A small contrastive image-text model, trained from scratch.
Training: muon at rate 0.026, 11900 steps, batches of 512.
Data: 97500 training examples, 62.5 epochs.
Rows from block 2 of the text encoder of a small contrastive image-text model, named by matrix and row number. Rows with one number belong to one neuron. Each number is 128 + 32 x the weight over its row's rms, rounded and kept within 0 to 255. All counts start at 0. Numbers have three digits each. After the name is the row's rms in percent of the matrix's.
Before each neuron's rows are labels from the 100 texts, of 14848, where the neuron reaches its highest value: "fires on" is the input token at the peak. Only what is clearly more common there than usual is listed. The data: made-up ball-and-stick molecule models. In brackets: how many of the 100.
# fc1: MLP up (text_encoder.blocks.2.mlp.fc1.weight, 1024x256), inputs 0-63
# fc2: MLP down (text_encoder.blocks.2.mlp.fc2.weight, 256x1024, transposed), outputs 0-63

fires on: "balls" (41); "space" (25); "on" (16); "filling" (9)
fc1.646 072:176118124090107108176109054134120140128110154118100125139154139108119094146161106076106081124102179139115092081136126101187126162092125125175173104089074128128143126126137073117146127173124179
fc2.646 074:112102120151128155167169105167132181100113089076070056178100133092124146194150103050133153127153056114113123159167168149137127114134052144124101131123128082131151160112126124168146198191143127

fires on: "white" (65)
fc1.484 073:141107156130104156099122084134163101107147145095124132079072001126120172155122095149158109121204144164134158119157157152118158140176129164151169104110148131104165143090129144162174117084119121
fc2.484 074:116157132177183111155133213111111173150089179119105157145126131147124130126154149145072157147086091113138148104142161120118110197154076173199155098097094119104105141135096173140143216151139141

fires on: "and" (100)
fc1.319 063:174092170109176129112124099100136058154142099121114121132118219153170118064179079111127158173148120118136152105122151153075085119154140108115162099095179058121151157145145113100150157129114113
fc2.319 067:081137184162092131161173128152190127070102146097054158145133142130158103082096116110130174120155143114122151102160161148144113187077080123114113101166070064170156149146123057152080141197096133

fires on: "on" (85); "-" (13)
fc1.237 081:122126120127101139136137159148140099116147066090156106062133133095111110134178082085134105086087081123101160186159148144111154100152131116175150135209129129116134178062138175118086095145127177
fc2.237 076:165118164091077119127182120100092117121122136136104150141104089147159121126089116139098133138120103131140042088160095129121099148140182067131150186045103141175173091082158168127147113141124104

fires on: "white" (99)
fc1.655 071:100138155155178107091133147131181120154164169141126083136142039115096138128124122073118096136123109192108164158203167162128114135146155073118114151122145145135075174103117122158130126088147114
fc2.655 061:139184205131086146173173187116116102145092144104105137165180143138143112093060107134132104149089140087080145083121161108125140148109129143136131120144137068094154098168121078092127160110107139

fires on: "three" (100)
fc1.72 065:079150094143114127154113126084232133116149130163116112158141092122100132148085116112129107097127097160146201143147096107150097151089082136152097122154135101112084145143107171101152132158095170
fc2.72 075:126160116137107079139177158080115109137180161093118119176111140076139108131162120138089179119141124128157046148109184117154165110191100105110131161092110141116141190143151159201086127113159096

fires on: "and" (98)
fc1.718 059:157088085142161132098115135131121119149137125154123150139082179127141148130069119067148146170104135162154113158173144123114128147091143117149116140060151093152131077148134108070146144132166102
fc2.718 053:096133139123159129170125110154199095088101102109110149110149118135158149092165113121173094125185136153098127096086125121150090179150125124135160072103093110151108127144087068115125109133102087

fires on: "<end>" (65); "sticks" (26); "green" (9)
fc1.606 094:113212075114167100121094154120112182111156106125158166184130094098075166077126115112100128157127111091102123140100137194126109146136150111156148167061158098112134100140189122089094160121077061
fc2.606 119:139108112139136113116166115159102111109095045130108163144106174126125145158106144105077125135170133070143146107210134137125156194096128154130144139107107141143178075081104111134145161151161130

fires on: "filling" (56); "red" (17)
fc1.34 122:121122123104075170128154078139143142156107105116147163133108161107173091186055184112127153125113100174116091117139165148083133153054110119124164166144134148128127160058142152110199111100112206
fc2.34 099:140100107144140140134120118118132118144088132181133135124155113134056178093163118144154111100135119151156174091087161067083121089121169118149137125124110101179155068146172094151143102109091078

fires on: "," (94)
fc1.478 064:093104143177136162145150151144060122142095093123097163114105176114112143173081156089151134154048164149129135091137120159102081154096095115138121166104146081129147112174089165134140135109061154
fc2.478 066:141133087098149152181173139123105101159115162186148134103134150083136150153145185144131109125116099105135073056193151127151168138119128165088152115093139078124118164083119108084071159115102095

fires on: "five" (61); "<end>" (31)
fc1.730 095:119142129098151184103111139082137149161176163087131099074131075117140108099125094125154135104165067106068170113130144107152154138087198153127173104137118093100145116117108146155147107120157144
fc2.730 069:101118133127098122150154112108094052104068113172126096184111106123082158149131184151156141106099152155128107157095147144131119179084148120129119192105135136138133155197163114104161201126143113

fires on: "balls" (57); "small" (20)
fc1.46 188:100094124109131138102121149156117145143155136121185118129097104152135161099104143110152162156142139139093120154126096185078095114148179173129131155146094145102103155116113132039140063164151154
fc2.46 194:171111135129130111165132124116126083138145119169094141127184141080115122103196117124155100128142151138172125128134136167119118066132122083112075147118117111104136112151112158084128141157218120

fires on: "ten" (100)
fc1.38 067:157074135087130117221117100155129079132084109203184028143177120116129144088138123150121078108097149164176085113126115155134104144110140113109097131131134104148093121149117098132098139131125127
fc2.38 064:149177124154127113092107125081168120139091109127076136173160170126056130139147134102095174171109085120130081087065137155153179163171088087192171153151105117079174098181173171138157145110069119

fires on: "three" (100)
fc1.633 107:150159120110130112110115083139130082160177130199083128140113112117156105135221136086160090179108154140104170136104130113136140037108070140080047058151111108172140147122144115098108128081122191
fc2.633 082:134125111130097141195149149124092084125166113052121159115151161118132159105123065128108158091136144141155189145100152050162074159146158170157203135061151126086172167134090157145108128208131102

fires on: "green" (49); "<end>" (27); "sticks" (23)
fc1.193 078:164110132154113116137080088145125147071168129196161148114120122102108221080116105081146081097069157128141136097072129099122158139133139114157112118109099160149103112064099080103069164119132069
fc2.193 080:125145129072137136158147179118068112159076100124096127109192117126093135119123172149087112159159151138097091119131212087126100076090202063089133192180114130162117123163160100124147122106133115

fires on: "nine" (100)
fc1.288 116:122127147138120147109123082157168104098113099157079114121065106119107069122137086179095118113129091120109117138136138091084118124202077111139132119184128134118128112153105178162101127139153096
fc2.288 113:161162123122114087144097157107088132158171103093065106131155143111167206197146071099135126112155186121126080178183168077162128137118100126083137169145125179161091104112120112112135153168142133

fires on: "sticks" (81); "space" (19)
fc1.372 068:113115163115114138113146166088129077090147129140139147124175101103156201101134071131146130062159154105129107100090081112177124175095132153104149091119146104135145189104070109125145116135131110
fc2.372 050:147078123105149166136112141161128118141096105099107100112099160164086096109138136110101131167125078116050107122123150154159127102157102155214056145073116126167217101160100082089123122205112100

fires on: "<end>" (63); "sticks" (21)
fc1.182 062:110086147085136110093134112082072137155098100122090178123129121170149056124143145125158072125111144143097119126150111106119092139139176178163171136133135093142188080166149198136161109119120179
fc2.182 059:153148126116155151124067134164150158063149183139084094125075162153144165174128138086104124127109141166154146063116163074101125098131142110136101102154087179147137123106129118117163207110142107

fires on: "space" (51); "balls" (22); "sticks" (17); "filling" (10)
fc1.401 115:123072118117125169082112144134158127151131128092140163141105112113132075148126110072141158097168104141122067147159168133143074119113201175126070157145111132147166137165148122132151126153119124
fc2.401 125:158149124146127098164115120134096174085188190121181065152109091096125141158195076143114112178106119127170167093118095115101138138135161061116092117118131134124158067134073090172112111133135160

fires on: "filling" (51); "space" (48)
fc1.89 140:139061097188106168137169122163122106160117135141153095182127082143167112128123116156113172139166125157175142111131134106127156178118150091145134183122102154139129155176136116116139167150148205
fc2.89 192:142082138177117136103167136162113112146191166153127030161101179138131133139187162158152142167115161132195148119133136125105134204115159084152102171120102111138076102171124112097142118144101126

fires on: "nine" (78); "filling" (12); "on" (9)
fc1.498 050:103117086136111144092144158120114152096145136133120133186098124104104149139167143123175123111086153142080116123104076200179156118176110094181094110103140103114162100055115165113178119143087148
fc2.498 058:119109106114100130134184119135127103104108107154195097136111112095149156134174141134146132135135063145106117089121147146089090154122166093128116172120150156118107069137137181120089122141121164

fires on: "on" (37); "balls" (29); "-" (16); "filling" (15)
fc1.746 071:102123128113150116093069194113179142100133121062111099126122114092116097148178073114126105103126061162088117132136189147158031136104154107131148120133192146097138121124078127114135082130183150
fc2.746 077:079106103165125130129095107139092130097167122125159136107082191132152152083163124113121142101156151067108154118140114080129106148187110207146154125074161138096138173173160121156159132183122169

fires on: "four" (90)
fc1.656 095:085159091125156151124124108122140135159149138168128160146130149141176058145101102116191079166119148191158119113163107087108115076123138133107107110155190117158159103148165063120100130095155154
fc2.656 071:158047127131115107077132192140138171168103162098153129186162134119102152119119111154147100120104150081110058119117084096096171130143138185146134145102115146133109140115127131066150179134129150

fires on: "filling" (50); "small" (19); "sticks" (9)
fc1.126 102:114109134108114164093125138146137195150107091097117178131112168106107096167077159103139182118165140152090107125202152160096143158080098132162205162128181124122124157107163149138218129161121174
fc2.126 068:178100123132164140130129122108143112127089085148162127147121066203162119099218110112118071148193122156158156112044195094125085139073190148142088109124079101183148079143174129153133149092139084

fires on: "ten" (56); "-" (17)
fc1.667 094:141196082135085196169152127129153079130113069076140081154070091101137107153179087117115179096102147133115102103086115137142087170115124110115113138150086072132102108129161149153106075177123140
fc2.667 103:098107163145129126188146125131101199137092084204165133096144142088148148127156076101116127102098137103123148129116136185098128141103162111115137099126113169185119140128135117130079100213089140

fires on: "white" (100)
fc1.254 155:109094131126122136128153179134035184175181177143160093141130000099127134116064123115091117128150128153156163145188135094096066151212132122156101118124142184127101142140122142098119102120113133
fc2.254 147:149162138133050141130131151137071163090142179109113179169159063103128142138098115125183127121138129141094093081068121113088126187148105137144132103160117117119173121105136102153142130102158093

fires on: "and" (58); "," (42)
fc1.19 108:105129167071072136138115124100134075139113093088105121161174106148117125110116101079095105133166142143108209112054129131148152118124111138091151138097127110100139194115106129104128076070128153
fc2.19 104:100143103099138141116144116045137183143108152114110097103128096125121154122170102179147207120167149075124133148185190184134094194144131140119099101112094054104106147088120100161119131188132116

fires on: "five" (100)
fc1.626 093:134163177144145148175171060162145112103160115146120057160102124155117075135122124126142091087091131139031102147165132137093076132075110118181150184097159130135137155115127124100149106175118114
fc2.626 097:124115100115136126137091192078122107106118121155114172151121141108129162146150110101138127108176108166170093142129147091176149101153187110120141141185118147121096204098128153171121145098132090

fires on: "four" (98)
fc1.337 056:100109070119170138132147148143132203167127139096061126052163126124117118159155191149116112142080067169075048093148150142155121162115106134139141125092112086113084101103117135136111179130164101
fc2.337 052:137138145095071130090086114129151145176151088089164201095136098118111120148128143156152129166156137072110146116102120170124156192107167090135170128172161156086113195151071150131162111101096115

fires on: "nine" (59); "balls" (21); "-" (13); "on" (7)
fc1.99 056:063118186077143130138126143131110156155072150104142105164171091171106122164158083208198187081132121088106090089186102094128170114152143192138152112107075116146085099130150154177158107182134123
fc2.99 053:122128104117148133046142150107174120151160115150128042192097139156113158127088148166134101105100145142135093103115157091168160134118106080093096120167139135123145140115088124094143166115166094

fires on: "balls" (89)
fc1.637 040:144114131111130126131066094149122149104127080131147096102126129178115135100100114149161143138132161110166139176098182147110162124085118120058162108127104103101111127055157161093083111117098106
fc2.637 031:063082187096138151159140133081083136126074121188119168113171194140100114195115147112122099098151139123097102113177106084134173086123111106140157162147104159190171095125128167178137160139161186

fires on: "filling" (59); "space" (36)
fc1.281 139:154121092165167087080160107115133155110151103130096095065132171126147092133134088170098094077099066164123082181176135122080132116116147094125140137185153153139162171203159095165035068078130076
fc2.281 097:047125183109144161089132120154095110120032188154193182153134162160128178133148120109154116149139198113142176061077092128160088178061185117132132102106105126151109113063090168141180137150169107

fires on: "orange" (98)
fc1.120 111:126129145106089136138138119084096168141146153027163095132168102128097133045186122101136141125140132134103167144146038089137132145120099118168126139116090122095119172116091186135137107148173177
fc2.120 095:152105116147101150165109110068175142095124101156107132124156116136107070180128131164095107090075125164138099108109170088182136131146199091115130123085102138134153059083167153125128141161107131

fires on: "balls" (100)
fc1.717 039:131110168141098113099151127105131139172133132116116121098143057120137072106118131173121180106202166109134109067138107027085131180098170182177150157116150134148161139096083127113215138188184118
fc2.717 036:135076139170141072111086156158187088105194130165164134109091136137101144087127164087138171105125127149094142230108182180111165110151066122113160144117099156101131098121109153131112117082097106

fires on: "filling" (45); "blue" (20)
fc1.413 126:119082140114144136149114134155111095127182089135089151193163211067163162115162165085116111159126153159129090143130071164126072157108101096110127108132125141145160145165109140063156135128088150
fc2.413 125:129114108129073071108144196139135081064140128149118161096170134144082146115134111148119082126170115055079152129096123126129139157136170211165097133117126093130188154183105174150086100142151138

fires on: "white" (54); "and" (26)
fc1.314 095:190071142120156123017077129120122134126170107112090188107153109123130105150094139152160061152140113152143138152111095146156125126149127127117140127127104138145099165187150135111134160147148157
fc2.314 089:093187117126103133126160102167158142111171141080168144186151076074142160094102075149117149165159108178122134050143164152125135173139123104121071118090182153138092076149144111122089127057171124

fires on: "<end>" (100)
fc1.305 103:132115093134150115126052134148084175130095127103118209122158100129120124133096040088069103129127122106087144117121088142103166113038126130108156161153136097109094124133152100133093131061154086
fc2.305 127:146097126178153138120139181157121090150136148069110151158124102103183080123136108107112076181141088126055096110069067195091172125078109110109102101100117141123113142051108131108062167108163121

fires on: "green" (86); "small" (9)
fc1.491 141:152140110119129135051092143155189151124211133094121128129135097141138118153090106106094137097151056147120102149116151147082069195114133128160143104104112150075166150146133164102195064146129196
fc2.491 172:091173158135147139101082083129132110079196130167161140055143154089121151092109108141159166086145151133107100154158171084149078113101107141110131164117130127141142140083110105132159057106148182

fires on: "four" (94)
fc1.657 007:108117140138150211123041109097158136138167105161139113149093177106171148146110114182077154103156107164160159116157147114132047142114100132167104153154105104123094075125183163150147076141065105
fc2.657 005:122147120141122155128076088116122158183113115151117140117128140146169172078132106138062164089106069156175179094175122119131108106121198149116163144128182099138114134116150118103139086153099142

fires on: "," (100)
fc1.680 075:131097070129102125117145202084095089158143144180133116190164148126162153102151183155067210186121157159167143131154173133129173096131209121116128152099091095126179180155108107103111117132075157
fc2.680 065:096125167163200107152121096137136155113133137114157146118133148109140117168143147142195136106089152138094147146117123137090134117143084146154102145164135129115157077110102154131095146165116163

fires on: "three" (100)
fc1.483 062:139125111125131050144145131119078111131170106127087162132118140195087177186125079125097175114119089131104163117131130145121113190133157182133145134085186155138106135119086089156120134132164129
fc2.483 054:133118132123151134147194123161074118175148167155153158135128115064173148163099076112125150115196126174153149131156205120111134098125086077093111143149099179096129148106085050144121195149068097

fires on: "nine" (91)
fc1.563 078:151109122212164107106140168137158139083108133136093177112062102111104167177176142075150186198153144178077080140121145103143178089126081173115135087192110100099160051102211084072110152146161102
fc2.563 070:164133149146122127171115166140088142159062130109134125119153114140108159101090125160100119147157032117111127114110106141160106195128142173113151096117108096119145186106097099133149117133187187

fires on: "balls" (100)
fc1.415 114:189128155137175086132149116075156121132131095110104165151136176179216142071130109116068229183127109170145131098146140092098102123094123126088172150138148174102158110115123173109134132136116221
fc2.415 098:159143125080116108083104161115127043110153157132148166152134144162148159156129107156125143146174104099104114174122130131139148145165155068088177103155118097069171141135089104062063106098155110

fires on: "nine" (100)
fc1.425 040:083120144116140144106138091103106094062128197145106072140159150146113143179158154149163106077132167115125098086142124138132097117126111169097132107119149132105152155122112092162127078141159081
fc2.425 032:129097123087133120176127149116119133106081098141103127110125126137067191159158073135125114131161148070081130094180081124140125088108108116139170158116125157133080074113096134116130101139141144

fires on: "white" (75); "and" (25)
fc1.308 031:139088156132110148127105122126083057077138149122106176167163097147094126120121155127162138147078121096074145153168198162114085099162130153155142148114134154089143152134119152145126169152182126
fc2.308 029:083145169159099090131148153117100130136150145139120128157163173118091130127120103149082103092166097152127124179054060072160137133147092107135088183129086089123111089126102048089157122091103202

fires on: "green" (100)
fc1.445 091:135145166149127127084109135128115168099123125117128125125088069102073139132189161000062108190135154185153143135148094131163096049136091143150161174162200135180140089175143136096081160083158098
fc2.445 072:159105125133093135158151124112102148192165159101150131103108124118163068182083134128131075162147124126118108111154163152132174174158144120101050169147079059104174164149067154148132121095079131

fires on: "space" (40); "sticks" (39)
fc1.754 120:144063095079153125078126154084131109079081126162083175112130176115102142152144114154107089096092157125103087101131149098133117103138138150144157160098202111085140148136065117090144109131153086
fc2.754 129:146118135093110144110086178160167047094097149183120137143167102130129168158107113105173121138107122127152148159166120107130142196105098117094081182157137113092156119177099124120111089160117154

fires on: "on" (47); "orange" (22); "filling" (8)
fc1.371 065:133156243109108120118137113142087176188108184103133104095104150175078114141142093142155105111103065120129113178117198129081141113110128104099109111144112090107147126029131140105095138172140106
fc2.371 055:085094129112134121149122103118198094116097117172119100147144076147119123129168142155088160125197122130096136123111134093080174086167079134165139137089166171146200105141130147111186137069098130

fires on: "yellow" (100)
fc1.578 074:155136121124113139161125093197146063121122144097097110133178121185145117178095138106146197136106176200094147077140161094104093142110143086166170141080125170142145174129043128152138127143087121
fc2.578 073:108172060110126105153108127133175104113164137202108151165130149138107136096190087067160134116166135150155094162135109118154151064160159156145125159125111088095111160149113116119153128132122069

fires on: "yellow" (100)
fc1.152 101:112111199071047165134140150148127189191129100127074166140096094164144158169146120110155191140135125107115094117154105090140158121150083160145169117127146110151084129129100197157129128113091128
fc2.152 099:167143087221170160154145178085138132115130110163134124169195138144178118128153126159145115101162118161144138167126146116109195146145105218061108095093123129094159132092145066100105140120098137

fires on: "five" (100)
fc1.720 082:097128149100091131124164135111091063085079176164142206168162118128094083182154114163179120098138148136130096084145135077204109120140102143091104102117090150128080145157146136114127148143195115
fc2.720 065:142100121134164131107102180129168145156190135123144068090107112120109195124076144078109131095078077124150123128096123202118151146105108118161152163128132140085166173150113146148116103106055144

fires on: "white" (71); "and" (28)
fc1.648 059:106115141151122125146118123113094128206133176112130138199165078103104145147172118150085153144123165104158103162139146149136125076155149094131052100090121166111088080120123128116169107136117097
fc2.648 054:104159150166094139120129116132156154098145114119146129122121130189088119174103159124071100100103161083103124116082123169126097132122126076165144122183099069127130123118147068142094187156141136

fires on: "yellow" (91)
fc1.557 097:102118124132087131084192137098140103181036107132088169144096110049151126138126143144150055197133150198131162114171132163128083128147142044121216163132088144157104143141129172116144190148162182
fc2.557 072:130130131152189163172095169123124171116083102151098091107197123169149158111155136145087136119129117104127178111120139131120180155169149188159099124148127097100149105113115131113107090111111109

fires on: "orange" (100)
fc1.525 083:120154235142158162133154134117091169122163203105164130151075093152076111084136125139119072090142110093137114113187101141134161113114120139111150139079122102116121106074170159106124186212118152
fc2.525 086:108141162109167131201063124160167081143168090130139113126168145182118196094170122130114110108156185102137089101097168094156166109126095200159135089105156136144104145127064105077135144099155155

fires on: "sticks" (56); "<end>" (29)
fc1.226 060:154108175115143114179106049109173112089137127186119116103150170153134096149134153117100146157120100096144127063140152134156135147135125123133116105138190106152057109141149126118169125126154137
fc2.226 071:163162094165198108103146139136194088129177121074080100128156102155118121120149136096120108109118085093148127122047157125187139087185082103114135133107141070076043077117133147149157085107121143

fires on: "," (89)
fc1.464 138:141129125121160113154130095134145098136113061138116130155122182152165147106121183169106185233161106162126140136167128081114093126084068141134134146106159129108129120125100159052180153085110162
fc2.464 139:106094119088080145056147151108135111126139205135142149108111129152126161134144129170119101124140092075114119116119137149121141156139176130093131126124098119056166122116091164117103129120195134

fires on: "four" (91)
fc1.204 113:141113111116129151105131147141095122136192093086064131100106181097175114137153141154152083114138128121132144137134152139108121120114093106132170120065103127160129131114147099082121090143132171
fc2.204 117:145114177150135101173079130072131099104112082131140173181109144179072143165116098139116129146111146161108165146175111153107096170157154140112201137139118128092129136079099129188114140126165146

fires on: "balls" (71); "<end>" (19)
fc1.327 098:093111136129109124138191079181147193139092104191132198166120205088174133155148137094158143172123103092136144112116138169112111107124133129138114115140135116098200099130113155100118111102154070
fc2.327 106:110161108104140166052099077092118113100157141168139148183178170118087106122136132127154093171143105145109109126151080142152166130109103128107173101138138131107133129103129091161153101123133132

fires on: "on" (69); "white" (20); "-" (10)
fc1.422 075:118123175144115104102177129131124132135116144179088111138100118178122032191124124124174107149065162119119065127123149151158111132134136080129116196109102137180127150202068074164128112207144078
fc2.422 072:132145119117133115169094089117041165125130127117180092123097166089104184127103068045127162158104085151143122084115107109124153167151077135125100140098110090080114115122205106072192104126100130

fires on: "," (58); "balls" (27); "sticks" (8)
fc1.154 123:100076064164175126164157109142085123098168105132126097090141168107095121132135107126150144119215128106099093110096160174080102121086093084162122093176074112126112189147078132124144074126107114
fc2.154 136:107150176113159141089096163146050146112199164132142037195154147138158159145161188120091136143091169099154126095122103151181136135137131140121111131074143093112067130138155132152159183140166104

fires on: "green" (100)
fc1.672 033:125167165112128179104166111151137169093109131165151091124115089097088142090113149184147191093139156129152068106147116079149140189161127125197063119069127112157145121109158137129162086133151225
fc2.672 038:097096101085121150147124168141121157099043093147097145124175157116130136106132097145102122207152061191130117164155112179175168145108159094106178148137172144092154133145151112143146133054143117

fires on: "four" (63); "space" (32)
fc1.558 040:093103105120123142146123099134092065105163090130115106102110158201210115099168085119133086075150117189105098104106201128181112153098125114119142091154147121060106131127142136111098139066126164
fc2.558 033:116171129088098105167124188139178123095148157123172120163100080165111173189133149152162160136108116110103141133180100124103092040120149079111081110139112113168125117102154148087100128124130162

fires on: "four" (100)
fc1.212 058:030108111133110147114145179112149117167109116167129109071213166116172079180145113147106104161113139087087109124142129083148114102143111159118140124123119091076078139101138082103145116171092159
fc2.212 065:134137126098094125108186180088133123133104155083127152131093175081187103125147163102220140034129097114116141146145169152133118129132068157180147160126115154107237151112163086155100134129165141

fires on: "filling" (39); "on" (32); "sticks" (10)
fc1.393 094:156137061115176103133107084151118099139074091119099151135105111177136052154056129151134208117224177166151169172161095120059152173134148049128133153133088154162119119166120101125170155151154132
fc2.393 111:125116152090106156169149147153140092074087137179124127065127186102138167119130117106135086089161080141174090078123129080151103094110102142186118077116114056170117090135162132109068087122115136

fires on: "filling" (39); "on" (29); "-" (15)
fc1.48 092:137141090115131100149122105085084155095157142150062130099111174210159060120153139131118117105167072096136119170128079184178160161176071114110148132081130124113100067111098147151131136133140104
fc2.48 075:144069141131126100146161176152177153180147108140165109176110156151179186159186106101094129115082151128118192100120134112112098128136140156118189094090101141155157083131111106133117169190090127

fires on: "nine" (100)
fc1.302 064:097108115137155055216122160129117094111141093124119193091157171132086189129110126102102053152121129136091131133099166120113091141134119128087127120079091129143134134102114119116133196214095070
fc2.302 054:106149158135125126096156152081129092132148169117135057172157146097154182196128078128137133175165066110178137151127125193186157179173098098139151108082152155149104115118116086192150162164146108

fires on: "white" (89); "red" (10)
fc1.346 061:105151094131117202079178151100188168152111145153093108121195124128137116171084128135146152166172194117072172103085153156113111134122111172212129170119107123097130174126037129145145105143125096
fc2.346 058:107148088162196129140147156157088141109097192167147124146118099109136111113122148086127099140045073121193147131112170108068108057142098108136114122154071177165120089115148107128140130153083060

fires on: "," (88); "purple" (12)
fc1.318 129:070152160111146152085124110079135105111130143178133143110143107136105122120132136133144150112065148136139129149073114183121170042130148132114109097184101125133095170167147120112073115077188112
fc2.318 108:154111131119168109105120142131158095088100127110120163175070165152144143088078137108098176136130139135136130114109165138066125206099121099105128183106180139118090133103087139115150132158101093

fires on: "space" (41); "balls" (37); "<end>" (14); "small" (7)
fc1.715 111:094109105150114159209172099196134119122137089088164093107111136141134130079104086104124194146201145122116082064123123153120128135115111124052103141118049090141165097149130132104154149123130125
fc2.715 119:100137105177145126130086164148083153162169115183117113093112165133147120163114133115122141139193121122188130082104160123163151103110158110146081134148182081109133154131153120112087151115132148

fires on: "green" (100)
fc1.161 037:178074150191129117138133144143156120078204092168128111102104126088110196128083172079090191140114101153144117128128168125036166107095108142132195147107107183142107151136081127096132162124110136
fc2.161 034:103096162076189088145116119135092095132090146135088148120106136088115183143133120078112110181186184148077189181140186101143095109142150142147128142183107139133122087095143122170125081142153100

fires on: "and" (84); "sticks" (9)
fc1.85 080:165139119100147083146030076139162114103137139129114138105129141141136145133131132118134143157111107122110117137138161148105142184126167117166148130081196117125083096139157117106188123108160147
fc2.85 086:163181086170179100126144131133173091117164142067068113107160086146130140150172105055103082107152102135162167117075144143172156133179068117076104124099166057087071061132125126159125118104147148

fires on: "," (90); "space" (10)
fc1.122 071:079102146032134124085091123096064180144115155120191154121138108158175151092149125133086091113122132093121182105130060110163114184197173169165083127100121121140146127141135121143151098124107177
fc2.122 091:141165065144127109126127100157153151068121151153142107123119107124071073136130140075149136106115121134136162105088225169121086084066164088099128063158123118154164055110129106105146145102182121

fires on: "nine" (100)
fc1.25 087:101085145114067116182129107170097134154144149114127135109185118131105098190158097177152163159193106101092137141223114141141123117144147154114122136101078100160119107104110102131154153133137161
fc2.25 078:163139083189146143108121198056156134142139152192132096140119182132146153124103148078160137144069131161120181160167151149118112094109115122122144113131143144084112102137127134141153128159100100

fires on: "ten" (37); "<end>" (27)
fc1.642 051:089140162171118116149136141163133174134120139143101092185143104158177097118111114179121160161077091114047114097170098096111130178131059227118178122143124069081117092128102138090092149146120115
fc2.642 053:140136097096184101128098090107162165144122149125151087098075131131073134154167135109107156136086194144146174190116176177106171128134176063094167113074116082144135127097116119185149142158122103

fires on: "green" (100)
fc1.604 115:198157116132095137122102106078099126161093116136117135188103180143121076127109212171171166143167183097106167097127132116090179106096100129170140128147118186127095137096117076173127142094116119
fc2.604 117:145111093112155112078154094148143187138255126163148093075118073127150160128111091126097114155093151114156145204135098112120169114160089127141115073102124124119052082129173101202139118084122118

fires on: "space" (64); "filling" (17); "seven" (12)
fc1.317 069:149097036126099163129138122115161115176115097073108121116122131062134129129148184058165156166137106139139085134114144140147116156128129125170113133142106216099170090188134137110198104142157127
fc2.317 072:150145182120120124150083105163141131101148147101186080107125106081163139140174134194136106156088144153152117084072077173131129128111179106091116103084143092130119070144050108115118126158130160

fires on: "and" (67); "balls" (29)
fc1.419 148:120117113116125152141110155134176114176126178160175150157135088198113120165084205126151131157155129145136084124183117203124082013149174129143124113103131108139096095077052084040088148144170097
fc2.419 175:084139135129143125155117159175139066133142123182126173108115139149184123131185132100169134129110138127025082128117114094169131021122082175091067123179132170126161163134132129109072100116120137